From a checkpoint of a small image captioner.
Training: normuon at rate 0.0097, 2700 steps.
Rows from block 5 of the image encoder of a small image captioner, named by matrix and row number. Rows with one number belong to one neuron. Each number is 128 + 24 x the weight over its row's rms, rounded and kept within 0 to 255. All counts start at 0.
After each neuron's rows are labels from the 100 images, of 14976, where the neuron reaches its highest value: "top examples" is what is common among them. Only what is clearly more common there than usual is listed. The data: rendered dice on a table. In brackets: how many of the 100, against the usual share in percent.
# fc1: MLP up (encoder.blocks.5.mlp.fc1.weight, 640x160), inputs 0-79
# fc2: MLP down (encoder.blocks.5.mlp.fc2.weight, 160x640, transposed), outputs 0-79

fc1.490 [130 124 145 117 111 137 102 135 137 114 185  96 144 134 164 112 138 127 127 111  71  86 122 135 188 138 126 114 141 126 144 106  95 168 116 121 114 170 111 165 112 101 146 121 118 147 158 104  99  81 130 141 114 164 134 153 133 150 145 152 135 134 125 162 139 116 154 152 103 156 140 164 139  72 120 146  95 160 100 144]
fc2.490 [132 123 120 132 131  86 115 120 128 172 101 176 114 104 111 111 118  89  85 155 166 131  90 165  94 156 141 143  98  91 136 132 145 152 154 124 132 111 128 101 138 139  82 146 169 118 128 179 112 126 130  80  81  93 149 115 132 124 132 122 116 101  85 152 130  79  97 125 121 142 138 130 107 157 125 115 117 111 137 140]
top examples: purple die (55 vs 15.2)

fc1.563 [110 153 127 129 125 133 122 127 137 130 177 141 166 126 167 113 137 158 100 156 109 113 139 127 122 156 130 122 140 148  82 125 142 111 102  81 119 132 147 165  67 136  72  76 137 127 119 140 161 103 138 151  94 126 123 135 118 115 124  82 179 109 149 114 138 162 107 148 122  99 156 150 126 105 147 122 121 128 142 113]
fc2.563 [ 97 140 107 110 137 122 137  95 140 176 114 101 144 129 120 123 162 131 161  96 116 168 131 163 137 108 153 138 145 158 161  99  91 145 144 132 135  89 113 129 125 132 173 106 141 134 154 157 128 113 108 105 150 125 122 169 171 136 138 121 129 164 147 158 124  76 144 103 128 166 149 148 121 158  58 160 116 118  91 133]
top examples: four on top (95 vs 30.2); dice: three (60 vs 33.6); green die (42 vs 15.7)

fc1.595 [180 160 156  83 166 137 127 160 122 139  85 121 125 119 109 136 111 120 148 144 108 169 139 101 114 149 102 133 165 153 130 117 152 116 104 103 117 117 102 112 152  92 155 153 158  85 148 117 119  96 122 124 114 123 130 108 117 142 108 158 114  93 136 123  90 135 134 130 126 146 134  82 130 108 128 101 199 167 143 126]
fc2.595 [130 184 126 114 185 140 112 121 124 118 119 150 168 134 168 134 129 129 103 123 169 120 121 202 159 168 111 131  81 105 101 143 129 137 125 117 107 161 129 148 140 149 152 127 124 173 145 178 121 115 171  99 133 153  95 120 126  92 149 124 107 105  94 139 114 135 158 132 137 110  97 136 127 130  80 148 103 132 137  86]
top examples: three on top (90 vs 29.4)

fc1.581 [136 148 130 113 134 127 166 125 135 128 163 111 156 181  90 122 150 139 183 105 106 105 123 118 150 135  83 138 125 118 170 131 128 140 129 114 182 156 109  90 156 125 123 108 122 103 148 121 164 127 134 113 138 119 179 158 147 121 128 206 134 115 111 144 148 116  96  83  94 136 114 113 105 143 119 152 133  95 104 140]
fc2.581 [129 145 153 156 123 152  86 132 103 130 116 123 134 151 125 124 152 121  76 144 142 170 136 157 133 120 133 110 132 124  91 165 124 157 145 105 155  98 132 127  94  77 192 108 146 111 135 142 147 151 127 192 137 125 115 115 134 136 112 111 125 107 143 139 128 130 102 167 152 117 138 127 175 144 130  99 109  88 137 132]
top examples: four on top (100 vs 30.2)

fc1.634 [193 131 145 121 105 173 102 165  60 108 171  89 122 134 145 118  97 142 146 103 114  92 140 136 104  88 127 143 139 108 140 121 115 148 122 112 127 124 160 144 118 115 115  97 109 144 124 145 144 101 139 125 114 101 127 110 142 106 139 134 148  93 125 158 182 110 106 138 143  93 147  98 126 104  97  76 100 114 102 108]
fc2.634 [ 83 103 143 128 126  96 101 120 151  85 111 147 104 130  87 105 203 120 123 110 170 163 133 109 175 124 161  96  99 117 113 107 111 138 143 138 153  95  89 129 123 149 133 129 106 158 131  90 103 159 136 101 143 138 161 132 142 147 123 163 104 166  68 130 129 153 122 159 126 130 136 103  88 147 140 129 145 127 146 111]
top examples: two on top (84 vs 29.8); yellow die (60 vs 15.8); orange die (49 vs 16)

fc1.332 [160 114 151 144 140 111 110 148 116 142 195  92 130  58 136 130 133 119 150 116  57  92 126  82 114 114 144  94 119  96 120 138 166 136 125 137 144 176 183 141 109 122 141 115 129 129 138 148 158 113 145 154 122 118 124 137  89 104 159 143 132 121 119 129 137 120 103 119 130 154 139 178 133 126 115 102  97 124 104 160]
fc2.332 [147 100 117 121 113 120 132 164 138 119 105 151 125 114 120  80 143 138  87  96 147 151 116 183  76 156 132 116  98 110 129 117  96 156 118 135 169  87 107 142 122 154 117 130 147 137 128 117 102  98 136  81 140  93 165  99 135 154  70 106 156 138 130 142 111 125 131  97 165 129 126 108 129 160 139 140 124 173 158 136]
top examples: pink die (93 vs 15.7)

fc1.273 [138  80 133 150 153 118 147 150 134 112 170 159 114 168 139 104 159 110 116 161  75 112 110 100 132 118  99 160 139 126 114 118 124 110 172 107 150 121 154 123 135  99 164 108 140  94 123  76 136  95  88 117 150 123 115 112  91 128 109 138 134 143 137 148 100 147 135 153 106  54 111 128 118 106 192 113 174 103 158 102]
fc2.273 [141 133 129  84  95 117 140 134 111 125 105 145  56  98 128 133  89 159 108 113 147 156 115 159 113 138 135 105 131 152 190 158 138 153 130 133 119 108 131 162  91 105 104 137 130 151 174 152 143 159  87 110  97 145 149 110 105 135 103 146 115 141 117 167 128 110 118 112 115 158 155 150 120 167  86  87 100 112 116 164]
top examples: white die (38 vs 15.6)

fc1.163 [ 92 138 103 113 118 156 153 133 140 107  94 109 130  86 118 144 120 135 150 188 156 143  93 171 129 118 121 155 118 127 171 109  91  89 131 141 194 114 129 125 121 112 150 148 126 160 120 147 137 141 130 142 118 112 138  84 173 130 142 106 137 105 163 164  92 122 116 138 142 131  66 120 131  93 140 125 143 120 121 103]
fc2.163 [159 109  94 163 130 120 118 138  86 155 183 188  77 131 141  86 122 153 121 157  99 113 134  85 127 152 124 129 127 157  77 106 170 162 116  96  94 125 135 134 115 119 143  77 159  86 123 113 116 104 109 132 108 117 140  87 135 131 122 109 140 113 127 112 123 109 110 120 121  76 177 104 138 147 124 126 150 165 100 137]
top examples: one on top (100 vs 30.1); yellow die (41 vs 15.8)

fc1.47 [165 155 162 136 134 147  93 167 121  99  77 159 123  97 130 120 112 106 137 156 123 160 106 154 127 126 106 103 117  73 108 155 144 134 130 121 127 113 121 102 127 143  98 171 120 133 152  76 107 117 132 146 135 146  88 111 106  94 118 145 169 106 141  99 129 133 136 143 100 138 112 144 139 118 142 174 183 149 161 140]
fc2.47 [146 110 146 106 110 134 157 156 137 102 108 159 149 116 133 100 111 112 113  93 113 129 130 153 146 120 132 125 130 151 143  92 117  93 140 107 140 136 164 147 127 148 146 134 188 101 111 138 194 134 134 113 147 140 150 129 109 143 159  80  66 124 138 153 136 166 126 145 169 111 114 126 129 118 120  88 120 130 126  96]
top examples: five on top (87 vs 29.7); orange die (50 vs 16)

fc1.347 [159 115 122 153 113 117 109 136 131 112 136 139 176  99 129 117 180 106 133 152 128 127 135 162  95 166 166 130 163  67 129 106 124 124 132 133 152 165 136 122 155 104  57 141  89 170 120 126 134 109 161 125 113 101 148  49 110 113 121 142 137 110 141 119 131 148  79 129 130 123 109 174 154 112 108 172 145 141 116 140]
fc2.347 [139 165 103 141 171 156 136 169 106 133 115 108 110 138 179 133  96 158 133 112 117 145 156 135 142 128 123 130 128 117 132  71 135 102 130 137  80 133 162 117 143 156 110 126  95 167 113 131 137  59 138 153 176 178 146 132  94  93 115  93 105 110 127 163 151 115 115 137 124 171 134 114 139 108  94 119 119 120  81 112]
top examples: green die (96 vs 15.7)

fc1.26 [118 108 159 149 126 142 139 141 155 109 146 116 169 138 151  89 129 142 125 147 136 168 158 158 124 109 122 127 176 138 155 123 141 128 134 190 106 134  90 120  93  87  84 116 112 176 142 151 140 140 147 124 126  84 184 118 146 147 132 142 127 102 107 128 129 129 112 138 143 156 106 128 131  88 148 152 125 136 101 114]
fc2.26 [120 149 117 109  96 140 140 110 104 153 122 103  98 120 123 160 102  88 138 153  84  56 154 121 117 157 149 158  93  91 112 128 132 118 155 102  94 146 112  85 134 118 128 143 119 130 110 100 117 113 121  85 139 162  92 118 133 121  95  99 142  75 133  96 120 115 122 133 139 102 162 123 152 125 130 122 130 123 144 110]
top examples: green die (100 vs 15.7)

fc1.333 [104 113 132 126 118 127 122 176  72 129 159 154 100 140 135 123 131 117 145 119 158 117 115 131  93  92 116 153 142 117  99 136  91  97 118 118 110 130 137 109 121 122  99 124 138 136 112 110 138 139 156 157 123 142 106  95 123 157 139 148 173 159 174 148 125 168 140 108 144 134 118 136 114  99  94 121 135 128 154 136]
fc2.333 [144 112 110 153 128  97 165 135 132 137  97 149 105 157 119 120 119 136 134 184 107 107 148 131 158  73 153 138  81 156 183 153 121 100 177 136 125 118 141 153 127 172 135 126 111 154 112  95 116 121 120  98 176  98 106 137 124  93 138 141 103 139 119 160 129 124 145 164 112  91  87 109 159 133 120 140 137 115 120  88]
top examples: green die (43 vs 15.7)

fc1.175 [144 162 129 139 105 129 122 101 130 141 110  75 144 125 150 114  90 119  98 151 164 175 164 152 145 133 109 110 111 162  68 107 183 114 168 108 153 148 133 169 154 124 104 165 135 124 152 110 150 147 131 122 182 141 121 124 123 122 174 140 126 107 109 136 141  85 142  88 144 153 154 149  93 140 125 152 152 112 109 139]
fc2.175 [128 115 138 161 150 105 105 119 121 134 166 127 106 130 156 139 156 118 160 123  85 121 115  95 101 148 171 135 131 141 169 160 129 142 117 147 148 148 100  77 116  84 150 104 122 151 145 123 119 136 112 117  94 142 156 125 118 133 113 111 118 119 136 148 124 129 140 139  86  72 115 116  85 160 117 159 129 126 147 137]
top examples: white die (37 vs 15.6)

fc1.162 [110 119 166 167  98 105 149  87 127 133 160 121 112 134 113 146 111 124  97 132 133 130 110 114 111 109 110 152 178 144  64 125 128 124 123  94  90 140 169  79 184 159 139 126 148 133 111 116 141  75 142 130  71 158 149 122 125 126 173 122 132 120 118 185  95  84 112 117 147 131 118 124 134  76 113 122 126 133 201 125]
fc2.162 [182 119 149 111 209  98 123 163 172 130  91 120 133 106 138 105 171 140 118 110  96 144 154 100 160 153 101 104 111 133 106 100 108 116 127 144 165 135  91 127  84  95 114 124 120  90  97 126 101 174 130 136 133 106 158 124 104 146 115 136 123 156 121 154 151 147 151 129 107 127 129 117 119 169 147 121 140 151  97 155]
top examples: pink die (98 vs 15.7)

fc1.499 [ 92 148 104  88 117  73  83 154 153 147 174 106 141 109 141 139 134 145 106 159 155 108 104 165 133 153 193 125 139 105 127 148 120 138 163 149 132  88 158 132 146 131 177  86 155 159 146 135 163 124 149 174 101 131 123  81 106 118 156 113 139 125 134 166 116 156 151 155 166 107 131 168 111 126 113 115 153 120 154 137]
fc2.499 [118 108 169 139 155 160 177 137 139 130  70 136  87 114 126 108 119 118 122 116  97 122 164 114 124 119  81 136 112 134 127 111 132 156 115 109  98 125  83  78 100 161 113 150 119 115 134 126 137 117 117 119 139 126 134 110 140 109 179 178 146 165  97 130 132 127 122 100 147 167 141 156 130 139 151 141 125 144 151 117]
top examples: white die (60 vs 15.6); teal die (42 vs 16.1)

fc1.574 [126 153 125 149 107 135 160 114 150 102 162 108 149 148  88 131 142 178 107 159  80  90  98 165 123 137 135 115 142 117 130 161 144 148 100 117 168 130 138 138 147 131 107 129 106  99 179 124 121 203 129 132 146  91 104 149 150 125 138 177 151 109 116 116 147 116 130 124 133 121  91 111 122 119 144 148 164 116 120 130]
fc2.574 [109 113 121 142 165  83 126 126 103 126 117  98 146 134 184 142 117  73 101 143 115 143 127 144 151  84  89 117 113 124 143 135 111 131 126 134 155 107 177 111  94 124 155  94 109 130 160 110 126 131 152  84 133 106 135 111 113 144 153 152  98  67 162 153 133 148 111 189 152 129 143 150 135 185 143 110 136 116 106 125]
top examples: four on top (100 vs 30.2); total: 4 (28 vs 9.4)

fc1.239 [156 148 110 114 162 143 159 126 167  88 157 143 123 157 138 157 118 104 159 114  84 186 114 155 113 132 136 115 181 108 104 141 123 141 117 103 155 140 109 122 121 126 103 152 111 108 147 106 142 152 109 161 124 103 183 114  93  81 113 122 133  82 110 149 118 113 171  74 156 104 102 118  97 143 165 133 116 168 132 101]
fc2.239 [119 176 150  95 110 132 125 135 123 125 139 152 126 102  98  85 131 127  89 152 179 132 103 179 118 160 109 153 116 153  88 122 126 163 153 110 172 134 106 152  80 162 135 138 114 163 113  84 110 141 134 112 110 163  88 142 141 121 130 113 106 118  98 151 129 114 152 141 151  97 121 154 131 159 131 185 156 149 123  99]
top examples: two on top (72 vs 29.8)

fc1.470 [ 94 142 122 130 109 146  77 134 143 160  93 107  95 150 154 119 119 153 179 124 143 145 158 116 106 155  99 136 132 161 110 107 135  88 126 142 133 116 133 148 161 147  99 114 164 144 103 142 130 115  99  80 162 135  75 110 132 173 178 141 106 125  98 175 105 132 158  87 140  69 109  89 118 116 115 135 105 115 120 139]
fc2.470 [149 113 124 113 122  75 162  90 126 130 116 151 165 129 106 193 167 119 118 112 146 100 114 122 141 134 117 108 130 131  97 147 127 136 127  97  93 140 126 125 120 123 136 123 112 142 174  75 124 130 144 147  88 124 111 145 117 106  97 130 125 148 142 147 103 100 127 120 133 115  85 146 153 172  91  99 115 156 155 153]
top examples: three on top (62 vs 29.4); red die (42 vs 15.8); black die (36 vs 15.9)

fc1.34 [108 143  97 159 112 155 132 102 151 123 160 106 136 149 149 139 125 110 136 114 114 188 149 139 114 111 126 184 159 164 140  84 118 110 119 131 167 150 137 125 121 146 132 133  78 128 105 127 136 147  93 145  66 115 160 169 129  93 141 143  98 101 123 134 147  92 142 127 109 144 100 144 156 142 146 134 127 147 149  70]
fc2.34 [125 135 124 158 149 107 110 133 126 104 113 115 129 146 111 124 151 125 131  90 112  79  84 138  78 151 136  96 127 130  88 162 141  79 100 120  96 162  99 125 134 135 159 135 163 109 134 113 109 139 129 147 153 121 112 151 133 143 112 141 167 177 114 161 159 153 154 191 100 129 110 145 106 132 144 119 126 108 149  97]
top examples: two on top (86 vs 29.8); teal die (75 vs 16.1)

fc1.17 [110 136 109 135 147 140 155 129 156 116 151 109 166 100 149 134 145 140 117 103 156 142 139  97 170 154 153 136 135 155 107 149 152 109 172 139 138 105 128 167 123 111  99 104 122 121 133 163 111 147 127 137  91 126 131 142 134  79 156 118 132 119 107 165 143 124 134 127 110 118 133 117 104 138  94 159 126 155 123 133]
fc2.17 [140 108 143  94 129 128 117 119 112 128  97  97 102 131 165 150 155 125 155 134 128 138 133 117 136 152 118  73 116 117  89 134 117 130 117 112 134 134  77  80 167 146 168 126  79 148 117 104 113 108 140 106 132 130 144 137 141 176 102 153 138 157 125 138 133 134  97 148 146 139 144  83 116 129 152 129 115 117 151 123]
top examples: purple die (88 vs 15.2); five on top (80 vs 29.7)

fc1.322 [ 91 117 161  91 138  87  99 169 184 125 139 109 125 165 128 145 159 122 168 111 140 141 144 127 137 117 118 106 129 139 108  89 125 110 117 127 148 105 164 121  90 107 145 108 117 144 147 120 152 120 136 126 157 126 157 137 113 190 147 136  78 126 147 161 123  80  90 156 122 141 129 159  56 121 113  91 112  93 128 115]
fc2.322 [124  66  85 162 117 106 145 124  92 121 118 163 169  95  59 143 105 129 132 106 138 133 134 135 123 143 171 167 134 114 137 139 123 153 145 144 137 171  96 138 140 146 163 100 164 133 147 102 132 159 114 141 120 159  76  93 112 119  77 126 176 144 153 148 138 138 116  70 157 137 154  73 164 126 146 116 136 135 133 118]
top examples: two on top (72 vs 29.8)

fc1.130 [154 101 144 139 106 112 133 139 121 143 137  71 127 188 103 127 119 124 132  72 113 104 123 105 111 128 132 140 125 131 155 124  86 111 166 100 149 122 119 131  74 135 105 144 123 141  98 151 146 112 143 138 127 153 178 122  70 129 127 125 146 137  81 160 108 114 128 138 114 135 175 103 157 107 113 129 166 124 139 112]
fc2.130 [132 131 124 114 123 138 148 155 149 153 145 140  83 123 159  88 142  92 155 123  89 143 136  97 116  98 135 135 116  67 125  89 136 134 102  90 115 126  93 127 114 154  99 121 161 121 137 115 109 140 182 139 155  78 120 100 168 132 125 143 111 177 138 122 133 131 129 124 147 136  86 161 123 141 116 156 107 112 149 145]
top examples: one on top (100 vs 30.1); brown die (43 vs 15.9); red die (41 vs 15.8)

fc1.537 [104 156 129 154 158 109 109  80 112 143 110 117 172 145 138 158 117 128 136 153 103 124 164 112 145 147 110 142 165 116  82 102 131  57 100 132 116 104 111 147 104 104 137 122  91 172 129 168 130 153 158 164 126 132 138 133 158 127  87 163 128 131 156 157 159 116 134 152 138 165 143 120 158 115 137 146 119 136 147 123]
fc2.537 [137 135 151 104 138 123 132 141 169 126 167  82 133 130 116 105 149  98 116 113 174 129  96 124 132 113 113 101 135 141 153 147 139 135 103 125 139 127 114 146 146 179  94 146 134 132 132 125 118  95 119 142 140 121 135 157  91 135 162 121 114 115 100 104  67 137 111 103  98 147 160 133 177 150 129  92  87 135 158 139]
top examples: four on top (78 vs 30.2)

fc1.46 [ 98 108 127 107 128  93 159 150 116 128 140 173 116 138 152 148 187 114  95 143 114  88 141 142 103 146 104 125 152 127 123 107 120 152  92 153 132 105  80 112 144 141 134 122  94 142 140 127  66 100 108 128 126 129 180 159 129 105 124 118 162  77  73 134 124 123 164 109 154 165 104 154 161 149 129 116 112 128  72 132]
fc2.46 [105 169  57 146  73 104 126 140 152 120 122 162 172  96 116 189 149 127 140 125  99 107 136 114 127 125 161 117 131 118  85 113 153 108 156 148 154 159  94 109 143 120 110 115  94 114 118 120 138  82 125 183 128 148 136 157  93 154 150 132 108 121 151 105 158 110 133  99 101 144 127 126 127 174  93 141 142 133 103 114]
top examples: green die (97 vs 15.7)

fc1.345 [124 114 130 124  99 110 160 175 111 103 165 130 125 103 147 143 109 105 125 143 166 162 125 144 131 168 148 138 127 148 162 111 157 150 159 102 137 112 119  88 174 117 162 109 134 131 122 140 166 168 138 150 129 111 104 149 126 159 161 144 136  90 111  93 128 138 153 112 106 142 164 120 109  95 104 100  98  95 173 102]
fc2.345 [131 177 120 108 124 122 132 156 177 148 131  94 113 132 125 112 109 155 135 103  91 155 150 101 113 155 147 126 149 141  83 137 137 142 135 164 141 157 142 123 105 113  68 149 132 143 102 131 114 112 106  88  78 132 145 146 141 122  90 113 127 128 147 121 157 121 115 136 160 104 108 119 111 118 163 118 168 147  84 149]
top examples: one on top (96 vs 30.1); white die (54 vs 15.6)

fc1.359 [128 180 153 116  88 116 118 174 161 131 134 161 152 125 139 141 147 109 137 123 125 189 123 114 156 154 145 161 134 125 124 140 143 116 133 124 115 127 137 105 141 147 122 129 121 122  81 149  98 140 102  92 123 167 108 100 119 117 110 154 113 150 106 195 166 116 105 115 101 104 133  97 117  99 109  75 136 119 105 128]
fc2.359 [ 84 132  91 136 179 138  99 106 137  99 127 110 100 112 108 159 115 150 156 125 105  81 136 108 117  96 114  97 108 101 131 123 143 118 138  96 150  82 106 122 108  99 132 156 121 143 112  98 160 143 162 134  97  98 138 154 118  82 142 104 172 160 116  97 118 146 106 145 143 157 129 137 124 163 167 104 147 116 123 132]
top examples: two on top (66 vs 29.8); yellow die (55 vs 15.8)

fc1.378 [132 159 140 145 144  92 135 151 160 129 130 142 140 150  82  84 137  98 125 133 119 144 117 153 168 131 136 103 128 185  77 129 107 141 141 132 138  61 126 107 113 161 117 104 119 121 124 137 183 119 149 146 143 172 128 173 100  84 130 115 129  79 132 106 161  98 132 129  80 119 132 124 141 153 118 146 151 119 121 109]
fc2.378 [141 121 120 143 132 125  72 114 146 112 121  92 117 113 119 175 124  90 158 144 145 130 123 122 109 121 110  78 163 108 136 159 147 121 104 115  95  88  89 195 153 128 149 178 137 136 131 135 142 117 139 125 119 148 135 111 119 129 122 130 135 161 128 119 130 149 139  95  82 135 177 135 108 110 113 133 164 152  94 149]
top examples: five on top (100 vs 29.7); teal die (41 vs 16.1); white die (40 vs 15.6)

fc1.489 [112 133  84 115 156 148 146 127 157 103 123 119 152  98 145 106 199 142 103 166  69 124 127 180 135 162 117 153  90 113 130 119 124 107 117 183 134 128 120 124  98 144  80 111 127 156 154 139 156 137 109 122 150 122 143 114 174 116 126 119 145  92 142 139 127 151 123 151 128 132 118 134 112 126 152 162 100 146  99 129]
fc2.489 [158 153 117 138 149 137 132 139 138 145 118 151 118 131  91 173  95 142 111 115 145 146 163  97 141 143 141 134 119 106 153  72 135 167 136 148 147 156 153 130 170  78 110  96  91 119 135 148 122 131 145 152 155 119 101  85 121 118 126 112 101 102 118  85 127 134 125 163 105 110 156 130 172 166 117 116 120 133 116 150]
top examples: green die (100 vs 15.7)

fc1.48 [132 131 133 121 132 164 123 118 124 114  82 126 111 107 132 156 162  79 109 178 126 139 135 152  95 158 191 128 136 100 132 143 129 128  89 140 150 141 112 113 126 131  63 131  91  79 124 124 153 105 155 135  91 118 108 118 140 138 129 109 168 109 141 124 123 119 128 121 152 110 140 132 161  74 117 109 150  98 120  72]
fc2.48 [106 131 133 153 101 112 137 125 141 107 116 100 114  97 108 140 144 164  90  91 121 141 121 144 145 118 142 126 100 115 105 120 121 127 161 121  70 133 122 119 122 116  97 154 101 156  82 133 159 104 124 115  98 104 156  76  68 144  90 128 100 147 146  85 164 133 121 101 149 141 131 105 151 127 121 123 172 106 156 123]
top examples: green die (100 vs 15.7)

fc1.349 [ 94 128 144 116 185 118 136 121 129 103 128 122  91 162 110 117 125 108 152 110 109 164 135 171 116 159 135 128 136 106 133 140 120 141  93 113 145 122 163 122 120 122  99 132  78  91 149 144 130 156 136  53 131 115 169 140 114 140 142 160 114 139 132 151 122 106 130  94 130 158 107 133 160 145 194 113 130 109 105 133]
fc2.349 [163 158 121 135 128 144 119 165  87 102 158 178 157 128 117 114 138 167 127 137 131 120 153  70 156  82 118 137 160 134 109 126 172 136 104  99 110  94 125 143 183 131 176  99 111  97 102 158 150 114 164 158 131 163 138  94 110 132 117 125 129  94 122 149 148 159 144 120 124  88 138 133 122 102 134 155 165 141 129 136]
top examples: white die (77 vs 15.6); yellow die (36 vs 15.8)

fc1.31 [110 116 132 155 145 115 138 152 115 144 146 137  98 167  97 139 118 120 120 148 161 140 115 152 112 103 144 142 136 115 133 145 121 150 150 141 143 140 108 127 106 128 106 130 149 101 179 119 151 116 135  75  65 141 144 151 121 135 137 165 141  83 115 162 168  77 168 162 122  89 180 130 118 108 140 125 160 146 146 150]
fc2.31 [143 168 125 113 180 111 102 132 145 115 122 118 139 117 100  98 122 124 166  96  88 124 108 108 114 132 126 104 149 139 128 142 119  85 110 127 105 119 155 107 138  87 120 150  89  95  99  88  77 120 104 150 125 146 142  84 129 132 105 133 109 159 175 138 114 104  95 111 102 105 154 144 131 123 153 121 146 139 127 145]
top examples: purple die (95 vs 15.2)

fc1.160 [105 133 138 162 138 138 110  98  86 127 131 123 128 100 151  99 124 107 121 104 121 139 134 155 139 125 183 108 119  75 117 120  97 138 155 121 162 149 115  90 111  96 126 132 146 141 122 123  97 142 101 104 114  95 108 109 106 101 126 148 146 175 112 163 129 121 131 151 136 144 156 137 128 150 129  67 145 139 128 108]
fc2.160 [182 136  90 136  88  95 114 117 128 126 137 107 122 114 122 124 113 146 154 156 151 126 141 135 128 120 132 144 160 146 134  89 153 134 120 119 135 132 133 139 185 116 138  84 156 114 104  92 159 126 159 129 139 200 144 129 123 125 118 154 104 122 122  97 171 101 125 194 145  70 119 128 125  89  82 140 153 173 153 132]
top examples: pink die (67 vs 15.7); orange die (44 vs 16)

fc1.283 [158 116 142 107 190 132 137 142 139 144 108 175  93 182 150 105 131 150  96 137 151 151 134 136 136 123 146 116 130 141 137 129 179 156 143 125 141 128 148 134 112 121 121 115 145  99 151 113  93 141 134 122 153 130 120  93 169 123 143 110 150 115 121 142 152 154 132 106 175  89 144 108 124 149 165 171 130 124 145 112]
fc2.283 [104 131 118 103  50 137 153 139 107 104 142 130  99 165  87 113 140 115 163 149 134  98 163 138  92  97 100 109 124  88 124 143  99 116 148 137 134 160 116 136 164 124 138 118 114 109 148 170 145 130 111 132  96 123 140 165 106  94 147 114 113 122 170 162 112 112 119 155 134 164 136 142 138 136 136 113 134 176 117 150]
top examples: white die (66 vs 15.6); one on top (62 vs 30.1); yellow die (42 vs 15.8)

fc1.216 [145 103 111 129 118 126 125 108 153 130 119 110 104 127 123 107 160 114 100 138 121 128 141 168 154 126 147 132 138 183  74 132 123 141  84 155 128 108 156 104  84 151 149 100 109 102 131 129 144 196 143  95 148 111 128 124 138 138 163 145 116 113 147 141 139 112 152 109 107 132 139 114 138  62 114 146 192 130 109 128]
fc2.216 [162 131  98 134  98  93 180 152 134 126 136  66 177 161 145 148 105 137 146 156 119  67 134  94 118 130 178 112 136 105 128 134 167  89 137 106 160 158 104 145 155  90 142 123 111 147 128 129 111 169 120 112 153  96 139 112 101 126 155 138 128 101 129 125 155 110  84 110 152 107 154 135 145 104 116 131 125  91 139 113]
top examples: four on top (72 vs 30.2); black die (45 vs 15.9)

fc1.533 [127 139 104 148 142  74 131 122 132 161 100 115 134 107 112 118 142 174 110 138 155 146 135 119 145 154 106 135 127 106 110  84 113 144 126  99 155  85 111 142 149  93 139 101 124 120 142 106 158  90 130 144 132 119 146  99 142 130 144 143 155 124 139 169 136 143 160 115 171 155 120 147 149 102  93 157 115 114 168 115]
fc2.533 [136 168  99 132 142 143 105 143 142 137 134 128 120 116 138 128  91 130 143  86 140 121 117  94 142 103 160 121 120 119 116 141 132 110 116 117 176 127 160 113 138  94 125 137  72  99 100 128 137 176 123 135 152 137 116 135 147  60 132 123 131 185 113 132 128 190 141 111  82 157 122  91 147 118 130 125  86 144 137 169]
top examples: pink die (95 vs 15.7)

fc1.591 [100 149 147  97 117 145 103 195 103 121 107 114 148 164 127 117 107 126 141 151  96  95 109 110  93 120 144 108 108 137 128 130 134 128 137 103 156  96 101 161  98 136 136 149 123 135 101 125 107 121 151 100 146 137 119 124 118 100 128  85 145 151 124 119  87 146  91 143 144 166 219 128 157 139 145 168 113 130 146 117]
fc2.591 [137 153  92 130 133  93 127 103 112 126 123 161 145 119 107 129 130 161 108 132 152 164 136 145 188 114 120  75 116 148  72 109 133 133 139 126  84 130 107  85 127 102 134 117 140 126 142 143 148 146 143 134 122 153 160 156 131 119 116 144 102 153  92 128 107 120 145 149  46 115 132 138 138 121 141 155 140 111 134 103]
top examples: green die (40 vs 15.7)

fc1.37 [115 111 127 120  98  78 139 160 119 132 169 108 119 117 166 105  92  99 102 113 145  92 137 129 150 105  63 125 124 128 127 175  93 134 140 129 133 131  92 124 145 151 132 155 115 127 169 156 128 124 115 121 112 190 143  92 164 197 180 147 119 141 151 137 168  87 124 146 155 124 115 137 145 121 162 127 104 136 104 132]
fc2.37 [135 124 164 124 172 165 138 146 112 160 127 151  98 107 121 159 122 116 144 115  80 124 116 162 105 151 167 135 101 154 140  62 174 156 159 137 130 140 185  89 103 152 155  97 121 100  84 113  88 132 127 117 155 134 130 132 164 104 107  86 103 148 104  82 149 127 105 145 133 120  75 121 130 125 128 127 141 104 123 130]
top examples: white die (76 vs 15.6); three on top (64 vs 29.4)

fc1.60 [ 94 173  87 163 123 111 156 111  87 137 153 141 114 116 128 100 118 110  94  99 139 187 108 108 136 138 136  89 141 125 120 195 121 131 117 151 127 174 148 112 148 172 144 148 127 156 162 128 172 119 150 121 106 123 136 107 133 117 148 111 125 102 129 152  81 133 124 135  99 148 178  95 122  94 138 157 126 152 152  77]
fc2.60 [167 111 156 105  97 122 104 170 170 131 142 123 157  90 114 142 128 141 171 155 113 140 162 135 140 126 107 125 146 146 124 124 172 115 146 135 105 102 121 153 100  72 174  83 123 105 112 106 155 165 107 144 139 128  84 135 104 119 149 133 151 121 116  96 164 111 121 102 182  89  61 143 138 150 116 130 167 139 138 155]
top examples: two on top (81 vs 29.8)